From a checkpoint of a small image embedding model.
Data: trained on rendered dice on a table, 6.5 epochs.
Rows from block 5 of a small image embedding model, named by matrix and row number. Rows with one number belong to one channel. Each number is 50 + 15 x the weight over its row's rms, rounded and kept within 0 to 99. All counts start at 0. After the name is the row's rms in percent of the matrix's.
Before each channel's rows are labels from the 100 images, of 14976, where the channel reaches its highest value: "peak on" is the class under the peak; "responds to" is what is common among them. Only what is clearly more common there than usual is listed. The data: rendered dice on a table.
# convs0: expand pointwise conv (model.blocks.5.convs.0.weight, 256x64x1x1), inputs 0-63
# convs1: depthwise 3x3 conv (model.blocks.5.convs.1.weight, 256x1x3x3, trained with AdamW), a 3x3 kernel
# convs2: project pointwise conv (model.blocks.5.convs.2.weight, 64x256x1x1, transposed), outputs 0-63

peak on: die with three on top
responds to: three on top; total: 3
convs0.168 100:89 52 26 34 68 37 56 47 56 72 21 28 36 35 57 68 58 85 42 63 65 61 34 49 42 68 51 61 39 62 66 39 40 53 59 48 66 45 71 79 40 48 66 22 51 33 42 62 70 71 44 46 54 49 52 43 67 70 33 50 39 57 57 43
convs1.168 086:64 66 52 48 43 32 34 23 34
convs2.168 111:77 84 62 42 46 40 71 60 66 49 73 53 23 43 56 52 78 72 54 37 53 38 43 41 56 33 60 60 43 54 44 52 76 24 71 55 58 46 34 54 55 48 61 36 51 35 43 44 78 25 50 51 41 56 63 39 22 34 68 70 54 46 28 24

peak on: die with five on top; die with three on top
responds to: five on top
convs0.254 098:62 55 20 37 63 49 69 40 24 73 16 55 39 25 43 42 44 77 39 52 59 77 39 34 48 50 32 28 48 38 47 42 55 49 43 40 38 35 55 32 43 64 76 39 59 41 25 33 61 57 58 57 86 35 39 60 40 46 50 26 39 64 50 44
convs1.254 079:55 71 61 65 40 29 45 28 38
convs2.254 099:76 59 31 48 40 55 72 55 74 70 74 38 54 47 64 44 54 58 56 58 34 33 59 46 31 56 45 60 38 12 42 46 56 26 91 49 66 60 38 43 61 67 50 75 57 32 37 42 52 48 66 37 52 71 51 46 39 42 54 40 47 41 15 76

peak on: die with three on top
responds to: three on top
convs0.136 095:61 94 43 46 53 56 46 31 30 64 48 60 50 48 61 67 64 47 57 56 39 52 48 39 44 43 57 63 21 69 58 51 64 53 23 33 57 42 46 63 53 54 54 90 49 45 33 66 70 65 20 34 51 51 64 33 60 61 57 28 39 62 83 27
convs1.136 104:27 55 62 37 59 32 57 54 24
convs2.136 105:60 32 54 34 64 56 42 34 60 29 34 46 19 44 65 82 32 40 47 48 43 28 49 45 39 36 70 37 32 33 58 32 33 57 34 35 37 26 45 17 44 26 77 45 36 36 15 49 59 70 36 65 40 40 47 47 48 37 67 43 43 52 46 49

peak on: die with one on top
responds to: one on top; total: 1
convs0.206 097:40 42 42 37 46 68 29 28 43 70 47 55 39 25 87 59 60 39 44 60 42 60 36 70 42 43 86 52 51 45 40 57 37 62 55 49 74 27 37 49 62 23 25 60 49 28 77 58 57 66 36 43 47 50 37 29 40 48 48 63 82 32 61 49
convs1.206 081:32 52 72 33 53 68 50 30 36
convs2.206 094:54 27 49 60 68 24 57 24 45 20 21 63 48 31 47 64 30 44 54 43 64 43 49 56 48 48 58 64 57 74 67 53 40 36 35 16 60 41 67 36 62 32 35 70 33 40 25 49 41 53 60 61 59 31 47 54 57 14 37 56 48 36 29 65

peak on: die with five on top
responds to: five on top; total: 5
convs0.45 098:61 43 46 67 35 67 68 47 28 86 40 64 72 42 40 61 75 36 30 53 59 36 23 44 42 52 40 80 37 68 49 46 57 32 49 60 54 48 42 55 68 70 33 62 31 32 44 33 70 56 32 27 68 41 74 47 44 31 52 62 33 59 70 46
convs1.45 081:55 66 67 25 42 60 31 33 52
convs2.45 100:52 48 44 30 25 48 80 43 81 65 44 71 51 34 45 57 68 46 52 52 35 48 64 29 55 62 78 73 53 53 57 73 64 54 81 34 57 60 45 40 41 60 35 72 33 57 50 39 56 48 45 65 52 62 77 57 50 24 38 48 52 12 33 65

peak on: die with five on top
responds to: five on top; total: 5
convs0.95 096:50 23 48 60 67 32 59 46 52 52 75 54 78 64 38 24 43 52 43 72 59 49 51 28 34 73 49 55 49 30 25 48 41 29 44 48 50 85 50 59 72 60 47 42 42 68 40 26 40 46 47 64 75 42 14 27 45 57 67 26 50 54 52 51
convs1.95 091:35 27 63 35 56 58 47 64 26
convs2.95 097:60 37 30 39 46 49 45 63 49 84 48 57 75 69 52 60 41 44 72 54 69 48 65 42 54 63 67 45 56 37 61 68 52 38 77 44 61 78 61 43 65 42 38 63 45 35 58 31 37 48 69 63 40 76 39 28 53 39 86 47 23 17 46 57

peak on: die with five on top
responds to: five on top
convs0.3 103:44 50 52 26 21 50 20 33 32 51 54 32 72 63 41 41 21 42 52 62 76 66 48 48 38 49 38 47 41 47 43 72 89 40 42 45 28 48 54 67 55 60 54 65 50 52 52 49 35 54 49 63 41 60 22 51 26 37 61 26 36 52 61 13
convs1.3 094:46 34 34 36 26 32 44 65 37
convs2.3 104:55 40 25 48 67 55 34 43 49 38 29 34 76 50 65 70 55 32 69 55 41 51 52 74 44 40 47 65 47 61 59 57 50 42 79 51 63 63 18 62 32 48 59 43 40 38 46 33 51 44 69 40 48 51 22 02 52 49 69 52 25 26 34 51

peak on: die with six on top
responds to: six on top
convs0.55 110:36 32 72 57 36 41 47 62 54 83 92 60 49 67 55 60 62 48 68 31 64 42 45 44 28 61 65 56 46 42 39 88 61 46 31 36 47 78 72 71 58 45 18 46 47 45 56 58 26 47 57 44 45 48 65 58 34 68 51 55 55 28 58 56
convs1.55 134:24 33 20 46 56 47 58 56 53
convs2.55 099:64 60 59 48 66 37 37 52 48 67 82 61 44 60 75 60 53 78 24 17 48 61 28 40 58 59 50 70 41 59 70 47 57 55 52 54 51 79 46 51 47 72 68 41 70 87 45 49 35 67 76 46 46 72 46 45 56 66 66 37 52 33 39 40

peak on: die with five on top
responds to: five on top
convs0.0 103:53 55 45 63 67 51 49 19 13 39 16 47 63 77 40 60 21 56 58 53 43 49 52 40 74 44 61 39 32 50 65 49 72 29 34 38 23 33 47 72 62 60 58 59 54 67 59 47 44 35 35 47 58 54 62 48 29 48 61 70 50 83 46 32
convs1.0 103:54 27 47 68 32 25 37 48 48
convs2.0 086:51 29 20 70 72 45 58 54 48 35 47 47 40 31 81 58 78 30 37 55 29 58 42 41 50 56 48 59 60 24 47 67 27 35 47 76 48 64 36 22 43 49 27 53 43 27 63 58 43 29 62 63 39 44 39 56 70 75 56 54 46 50 19 49

peak on: die with five on top
responds to: five on top; total: 5
convs0.156 112:46 64 82 31 44 59 27 61 27 35 24 59 45 88 60 25 47 38 24 40 52 50 38 28 42 52 25 45 55 66 63 36 61 43 53 32 35 63 47 57 65 58 72 39 40 86 27 45 61 68 46 44 59 62 54 45 70 41 44 49 51 64 46 56
convs1.156 110:31 31 53 50 41 20 62 55 62
convs2.156 099:57 69 37 49 38 48 53 34 56 32 29 41 66 45 35 37 33 45 39 67 51 52 48 64 37 52 47 69 62 39 58 63 14 36 53 47 38 29 64 42 50 52 27 65 25 60 59 47 40 46 40 64 56 67 96 38 63 42 74 68 28 32 63 78

peak on: die with five on top
responds to: five on top; total: 5
convs0.234 105:41 46 28 40 30 61 56 29 43 57 39 48 48 20 46 28 23 69 71 59 55 80 41 42 59 45 50 44 46 38 48 39 47 57 42 58 39 59 75 73 79 52 67 52 57 79 49 55 63 52 22 51 64 63 63 75 64 53 27 34 32 60 79 44
convs1.234 086:59 61 58 53 21 59 54 65 75
convs2.234 104:61 54 55 71 76 55 29 41 40 60 69 44 50 50 53 59 42 45 35 78 30 47 65 47 55 66 74 71 60 24 67 64 42 53 58 50 56 63 66 09 61 58 39 58 67 37 66 34 28 45 67 46 28 73 38 49 40 41 85 55 48 29 39 41

peak on: die with five on top
responds to: five on top; total: 5
convs0.162 096:70 45 28 37 62 40 53 51 40 53 38 77 76 53 39 42 32 69 33 62 54 55 29 37 18 39 40 39 60 31 28 52 61 63 64 40 50 51 43 53 72 67 60 38 58 69 37 28 69 63 44 51 78 37 27 40 53 60 86 28 43 48 50 34
convs1.162 085:39 72 55 64 57 26 52 30 39
convs2.162 104:65 49 27 33 53 59 66 39 74 69 68 53 63 56 74 57 38 72 69 58 46 55 68 29 51 55 62 50 31 12 28 42 70 32 75 43 61 64 35 43 71 65 56 67 51 28 44 44 46 49 48 58 79 58 42 53 47 44 65 34 45 35 26 71

peak on: die with one on top
responds to: one on top; total: 1
convs0.220 101:72 71 19 34 23 58 54 46 40 68 50 50 31 19 58 58 37 39 82 71 18 59 39 57 48 48 33 53 54 49 49 59 45 46 39 59 63 47 50 55 70 39 59 70 76 52 47 53 78 61 39 55 51 32 41 15 61 53 57 61 51 62 76 63
convs1.220 099:40 32 29 28 61 55 30 59 57
convs2.220 105:54 45 52 80 64 46 28 61 34 20 51 44 49 37 34 51 46 46 63 55 56 67 53 51 54 66 38 54 63 57 39 77 27 48 54 70 61 41 36 64 76 49 16 57 95 74 57 67 81 53 32 51 51 51 43 61 50 63 51 81 49 49 46 52

peak on: die with six on top
responds to: six on top
convs0.58 095:41 48 33 73 53 50 78 54 36 62 65 64 43 49 36 66 65 51 86 66 88 54 45 36 56 62 56 72 52 62 60 55 53 48 34 27 53 44 57 34 78 66 38 51 48 39 27 31 24 45 38 49 24 44 63 43 52 66 57 71 35 26 54 63
convs1.58 107:32 46 56 21 58 29 40 60 42
convs2.58 093:57 67 32 39 58 47 45 60 49 33 16 37 22 62 48 82 64 31 44 69 41 42 55 34 49 73 32 72 40 29 69 53 17 46 26 63 66 38 58 62 47 36 45 19 57 34 41 51 59 48 59 51 41 50 40 52 79 34 66 56 64 54 42 65

peak on: die with six on top
responds to: six on top
convs0.88 096:64 33 39 63 67 45 41 30 58 41 54 54 79 60 34 51 59 39 41 62 64 32 65 31 53 82 66 45 75 20 63 54 60 71 35 40 53 71 61 33 72 33 33 55 53 62 40 47 59 60 66 52 54 53 51 24 63 48 88 55 26 50 60 34
convs1.88 093:43 34 48 79 29 52 48 55 71
convs2.88 100:62 59 59 58 50 47 37 57 44 39 81 67 24 22 51 45 61 61 38 24 21 84 66 41 15 36 69 60 37 37 39 54 47 54 43 69 56 43 52 36 21 59 56 57 60 57 34 51 65 48 71 59 63 44 45 68 70 51 50 55 62 43 17 56

peak on: die with six on top
responds to: six on top
convs0.112 099:42 56 68 72 68 60 62 30 51 52 33 58 43 48 46 50 72 49 27 64 55 52 57 64 72 61 58 45 58 65 34 44 20 75 72 37 73 66 74 55 18 62 48 48 27 45 39 51 35 45 31 37 26 62 56 55 22 49 86 42 42 54 47 40
convs1.112 094:50 65 55 36 34 48 34 23 31
convs2.112 091:37 59 48 53 64 80 66 35 46 63 70 12 51 55 39 49 66 41 25 63 75 72 49 81 44 78 40 40 71 48 73 53 61 41 50 17 53 42 17 39 41 50 55 65 67 47 25 62 37 39 57 36 37 48 51 58 57 69 48 48 58 53 50 42

peak on: die with six on top
responds to: six on top
convs0.11 096:50 45 28 41 60 57 41 69 56 54 32 72 70 62 36 49 52 72 47 56 57 29 48 25 57 48 68 48 57 26 65 56 53 63 50 60 59 41 37 42 68 79 64 72 44 46 49 85 60 43 51 32 74 53 84 61 23 80 72 47 35 58 49 33
convs1.11 092:61 47 67 65 21 53 37 65 62
convs2.11 095:61 63 43 55 67 50 41 35 46 57 78 58 39 35 61 65 73 44 38 66 17 44 61 23 54 56 61 53 32 38 49 66 54 69 61 45 61 37 40 12 52 52 47 76 62 40 54 51 54 42 62 28 53 17 67 38 63 46 67 40 59 24 22 70

peak on: die with six on top; die with five on top
responds to: six on top; total: 6
convs0.43 091:62 55 65 73 57 75 45 54 33 45 68 69 37 73 54 57 64 41 36 58 62 65 30 25 64 40 43 50 34 32 72 47 62 32 43 49 59 51 45 36 34 64 49 77 16 55 34 44 50 65 26 33 48 40 38 40 22 51 43 41 10 57 57 39
convs1.43 092:57 65 65 60 25 63 57 62 70
convs2.43 106:44 54 57 53 32 45 37 42 27 47 62 72 66 34 66 65 73 50 32 51 23 45 64 46 56 64 49 79 53 47 44 63 51 63 62 29 84 67 24 39 45 61 32 72 66 38 59 31 31 41 72 51 41 72 74 26 50 54 42 52 69 34 45 65

peak on: die with one on top
responds to: one on top
convs0.200 102:59 66 62 67 48 77 57 36 31 59 84 54 46 32 74 59 82 47 37 45 44 64 29 43 45 60 32 47 63 45 55 56 48 44 78 56 66 62 41 66 55 53 43 69 29 43 51 25 67 49 28 38 62 36 64 59 52 77 22 62 32 59 41 26
convs1.200 089:70 40 69 41 40 40 66 31 67
convs2.200 111:26 45 55 39 29 34 60 57 57 34 60 45 53 30 57 52 43 41 67 35 34 18 62 70 81 72 74 58 50 63 55 63 41 61 59 35 60 58 49 28 45 41 38 60 72 38 67 41 73 25 61 41 46 73 69 52 57 65 34 68 75 29 38 64

peak on: die with one on top
responds to: one on top; total: 1
convs0.22 106:51 48 74 50 32 66 50 63 52 31 42 50 57 33 37 39 39 43 59 35 39 79 39 48 36 73 47 48 60 70 59 56 29 20 22 66 20 41 46 63 42 74 39 36 39 17 46 68 60 44 27 44 33 55 51 62 43 43 60 35 17 58 34 43
convs1.22 114:62 46 53 49 14 30 54 38 44
convs2.22 090:46 52 70 21 40 47 23 36 35 24 58 40 60 65 25 42 63 63 79 62 48 38 58 38 49 62 65 27 68 70 36 46 59 31 20 69 71 42 67 51 48 61 57 13 56 56 64 41 59 37 43 33 57 49 39 43 48 67 64 45 65 62 50 29

peak on: die with one on top
responds to: one on top
convs0.94 112:60 76 60 40 61 44 64 46 50 53 53 34 32 63 45 77 80 36 59 48 81 56 44 34 47 36 55 58 30 62 67 46 44 64 27 49 17 49 37 78 27 52 37 43 55 56 88 45 37 43 31 26 46 65 45 60 54 51 38 31 60 70 49 34
convs1.94 114:50 51 48 55 54 37 37 25 18
convs2.94 102:51 56 54 40 72 47 43 34 64 39 50 20 26 66 42 71 57 66 67 55 62 80 42 65 40 47 45 48 56 25 44 61 42 40 33 77 22 36 55 68 62 51 72 36 54 50 45 69 45 49 36 23 70 53 34 24 38 59 39 22 36 52 73 42

peak on: die with five on top
responds to: five on top; total: 5
convs0.16 098:44 30 37 20 64 61 59 32 70 67 53 66 69 64 50 61 61 54 67 67 81 41 63 38 68 56 60 29 64 31 56 48 64 56 23 40 64 66 65 37 52 62 57 61 37 74 44 50 60 62 81 40 68 54 63 45 43 35 72 67 39 62 66 25
convs1.16 091:59 59 67 70 36 63 60 64 73
convs2.16 094:54 41 59 63 55 51 21 47 25 42 64 40 46 31 65 46 46 35 31 50 24 57 67 22 13 42 83 62 51 36 51 72 37 57 57 65 63 66 45 30 33 48 50 57 50 24 62 49 34 47 48 33 50 30 62 53 64 48 49 48 56 14 24 60

peak on: die with one on top
responds to: one on top; total: 1
convs0.231 094:49 73 80 58 72 26 49 69 47 46 61 22 43 50 48 41 54 42 37 54 44 84 64 52 51 47 57 66 35 38 39 66 49 62 46 34 26 45 43 65 33 52 61 45 19 36 64 56 59 70 29 62 29 44 16 64 23 37 36 36 54 69 52 45
convs1.231 094:67 67 71 55 38 60 64 60 72
convs2.231 106:50 47 33 39 33 33 62 48 39 71 61 61 97 49 60 48 68 46 39 50 44 50 51 66 49 51 40 75 44 45 41 41 39 57 56 34 79 62 26 49 79 65 39 88 61 39 73 50 33 50 45 52 38 71 58 31 49 54 24 68 59 50 69 67

peak on: die with three on top; die with one on top
responds to: three on top
convs0.130 107:64 31 27 43 54 47 49 60 40 33 61 61 25 52 33 57 31 28 63 60 48 30 37 42 60 45 50 38 47 38 67 34 53 74 62 47 91 75 58 73 44 27 17 61 53 45 28 30 65 39 63 54 36 33 44 41 47 63 42 48 61 38 34 73
convs1.130 103:46 40 66 49 25 50 53 27 28
convs2.130 104:59 62 65 16 58 15 47 44 53 23 51 37 51 40 48 68 54 32 53 62 34 55 48 65 24 36 63 47 45 52 45 53 48 57 66 22 53 44 47 65 54 37 44 38 73 63 36 60 42 57 88 61 78 54 91 30 63 61 41 53 52 62 58 41

peak on: die with six on top
responds to: six on top
convs0.218 095:42 65 51 62 53 33 23 33 51 38 54 57 72 51 48 51 29 71 39 73 41 26 68 45 46 50 74 36 61 44 65 90 51 64 35 35 66 49 67 46 48 40 15 55 46 51 67 48 29 49 49 45 52 75 36 38 53 54 78 43 20 63 47 28
convs1.218 117:26 34 23 49 66 58 55 40 54
convs2.218 095:64 79 57 43 37 41 51 62 32 72 52 53 57 48 49 39 47 33 28 43 41 39 50 29 58 00 75 52 46 60 48 56 41 68 63 35 64 47 22 58 72 55 64 51 48 71 47 22 53 67 49 32 60 30 59 54 67 45 68 59 39 70 27 35

peak on: die with three on top
responds to: three on top
convs0.188 105:57 51 23 34 62 43 39 16 61 84 51 38 28 13 51 49 38 74 45 58 66 47 35 59 51 41 68 50 48 54 52 57 50 58 46 51 72 38 39 72 78 26 34 38 31 53 55 59 63 51 65 39 53 23 54 57 22 50 61 57 58 54 78 42
convs1.188 109:34 51 61 31 53 57 46 30 21
convs2.188 096:83 59 64 44 78 34 78 29 37 10 43 68 63 45 41 67 24 46 56 50 55 56 37 51 53 43 66 50 59 76 57 71 50 30 39 39 34 47 59 55 62 39 40 66 47 50 32 64 50 61 71 60 39 29 69 27 59 27 48 49 44 57 31 39

peak on: die with five on top; die with three on top
responds to: five on top; total: 5
convs0.42 095:58 51 60 59 66 58 48 45 32 60 48 32 58 36 45 52 50 62 51 50 46 70 44 39 44 37 28 80 27 44 52 45 54 61 76 47 47 61 33 85 72 61 64 47 57 84 38 34 54 80 36 54 57 21 46 47 39 46 57 21 34 59 84 29
convs1.42 089:26 29 52 32 39 65 50 55 69
convs2.42 106:53 47 50 81 58 36 58 43 57 43 71 34 69 39 62 70 41 55 61 55 50 46 79 41 34 72 56 76 46 29 51 68 60 55 59 66 63 53 77 50 58 69 24 75 62 46 88 44 54 41 69 45 59 74 50 79 55 51 71 41 42 34 61 59

peak on: die with five on top
responds to: five on top
convs0.131 082:34 71 54 24 57 44 50 33 65 57 37 52 70 39 38 65 48 51 31 50 59 49 45 52 62 47 59 56 41 33 42 49 57 69 27 33 69 43 62 55 61 55 59 36 34 59 57 52 47 44 70 35 92 35 40 36 79 49 65 39 37 96 66 21
convs1.131 091:68 30 50 34 39 44 38 25 39
convs2.131 113:24 27 32 68 53 43 20 64 46 34 53 48 72 47 76 42 25 57 26 65 39 58 57 62 29 37 43 52 68 59 31 79 25 70 66 53 32 55 59 40 38 52 29 35 58 48 76 41 51 46 56 69 42 48 38 33 57 45 30 41 54 61 68 68

peak on: die with five on top
responds to: five on top; total: 5
convs0.178 097:21 51 52 23 46 56 67 30 37 69 45 54 59 45 24 15 44 38 57 67 62 46 54 44 63 39 53 26 53 25 32 48 61 37 52 68 54 66 47 53 56 85 50 44 74 60 72 55 60 31 70 54 61 78 34 54 29 53 60 45 41 39 76 47
convs1.178 096:57 71 40 32 50 58 54 18 53
convs2.178 089:51 47 25 65 57 69 26 41 31 60 75 37 81 58 55 45 48 59 62 51 42 51 69 37 48 43 68 64 54 30 58 37 50 53 64 62 60 62 44 60 48 50 16 61 43 32 68 61 31 33 80 50 60 54 59 27 51 73 32 46 42 28 12 41

peak on: die with six on top
responds to: six on top; total: 6
convs0.164 108:47 67 96 51 41 64 08 67 62 68 33 42 65 66 35 66 71 55 29 22 50 54 66 56 64 61 54 60 36 43 42 69 47 47 34 44 32 65 62 35 54 75 39 61 49 63 41 66 53 51 48 43 68 52 54 54 27 27 30 43 62 60 50 56
convs1.164 113:55 32 37 31 32 52 26 55 63
convs2.164 106:43 40 46 51 38 50 42 51 65 61 67 35 45 60 93 50 48 53 55 36 30 40 49 56 48 67 52 81 35 33 62 79 34 71 61 70 56 60 49 43 62 86 32 38 66 48 80 57 42 68 74 47 32 52 60 38 61 55 58 29 76 61 50 61

peak on: die with six on top
responds to: six on top; total: 6
convs0.54 088:64 45 39 51 55 36 71 48 53 64 56 93 77 49 63 51 48 56 80 62 51 41 43 46 59 67 58 52 58 19 59 29 40 54 45 44 46 56 53 25 62 61 34 56 32 61 14 55 65 55 43 25 51 65 67 59 44 55 90 68 28 58 53 53
convs1.54 096:57 57 59 63 13 60 51 60 60
convs2.54 092:47 67 67 59 55 42 54 48 54 41 66 66 23 22 71 63 78 46 30 37 16 56 58 27 48 59 63 52 49 50 55 73 70 65 58 66 58 43 41 32 26 45 48 72 59 36 36 57 50 38 59 47 72 21 59 45 59 57 48 40 82 31 31 64

peak on: die with five on top
responds to: five on top
convs0.243 098:49 51 52 18 51 47 62 29 41 52 56 85 52 31 11 44 73 59 38 53 37 60 48 70 62 43 46 56 73 47 55 73 68 41 43 44 36 61 41 56 52 64 41 50 30 70 70 33 60 54 48 46 74 43 60 52 53 57 81 68 53 24 45 15
convs1.243 093:39 54 68 36 36 32 59 25 39
convs2.243 092:72 63 62 31 36 49 39 60 57 57 50 57 75 60 51 44 33 33 38 70 61 23 60 52 56 45 69 41 59 66 44 49 27 60 72 25 25 59 65 53 60 36 25 61 33 40 55 71 76 64 49 64 37 76 48 27 50 63 61 42 71 38 26 72

peak on: die with six on top
responds to: six on top
convs0.27 100:54 62 41 32 46 56 87 49 51 41 54 52 50 31 33 52 39 63 56 64 40 74 10 42 30 28 30 30 58 50 47 18 52 44 45 35 48 45 38 41 47 43 55 60 62 48 48 23 64 44 28 62 80 27 32 63 38 54 34 64 68 57 27 61
convs1.27 095:44 38 29 34 29 34 32 40 42
convs2.27 112:33 86 70 40 51 51 66 46 40 43 39 46 15 41 33 37 74 51 50 44 45 59 43 14 48 52 35 04 45 50 44 37 75 53 31 39 56 34 62 41 39 70 66 41 53 48 28 40 61 31 58 53 56 34 60 46 40 62 57 50 55 75 39 36

peak on: die with one on top
responds to: one on top; total: 1
convs0.10 089:58 54 52 75 76 25 58 38 39 51 49 43 49 45 46 76 51 40 38 77 27 47 58 37 44 65 45 59 43 25 73 58 26 39 29 40 44 34 69 58 55 39 58 53 22 50 54 45 60 52 50 10 23 59 56 88 68 46 64 41 41 53 56 40
convs1.10 095:60 62 30 65 54 36 28 33 37
convs2.10 109:71 31 51 36 59 50 57 49 47 70 57 34 37 72 65 41 45 45 70 64 46 53 75 52 69 55 47 29 72 54 63 60 34 37 52 73 43 55 44 56 72 57 32 55 59 41 68 72 58 43 43 14 00 57 40 27 54 44 42 68 49 61 58 38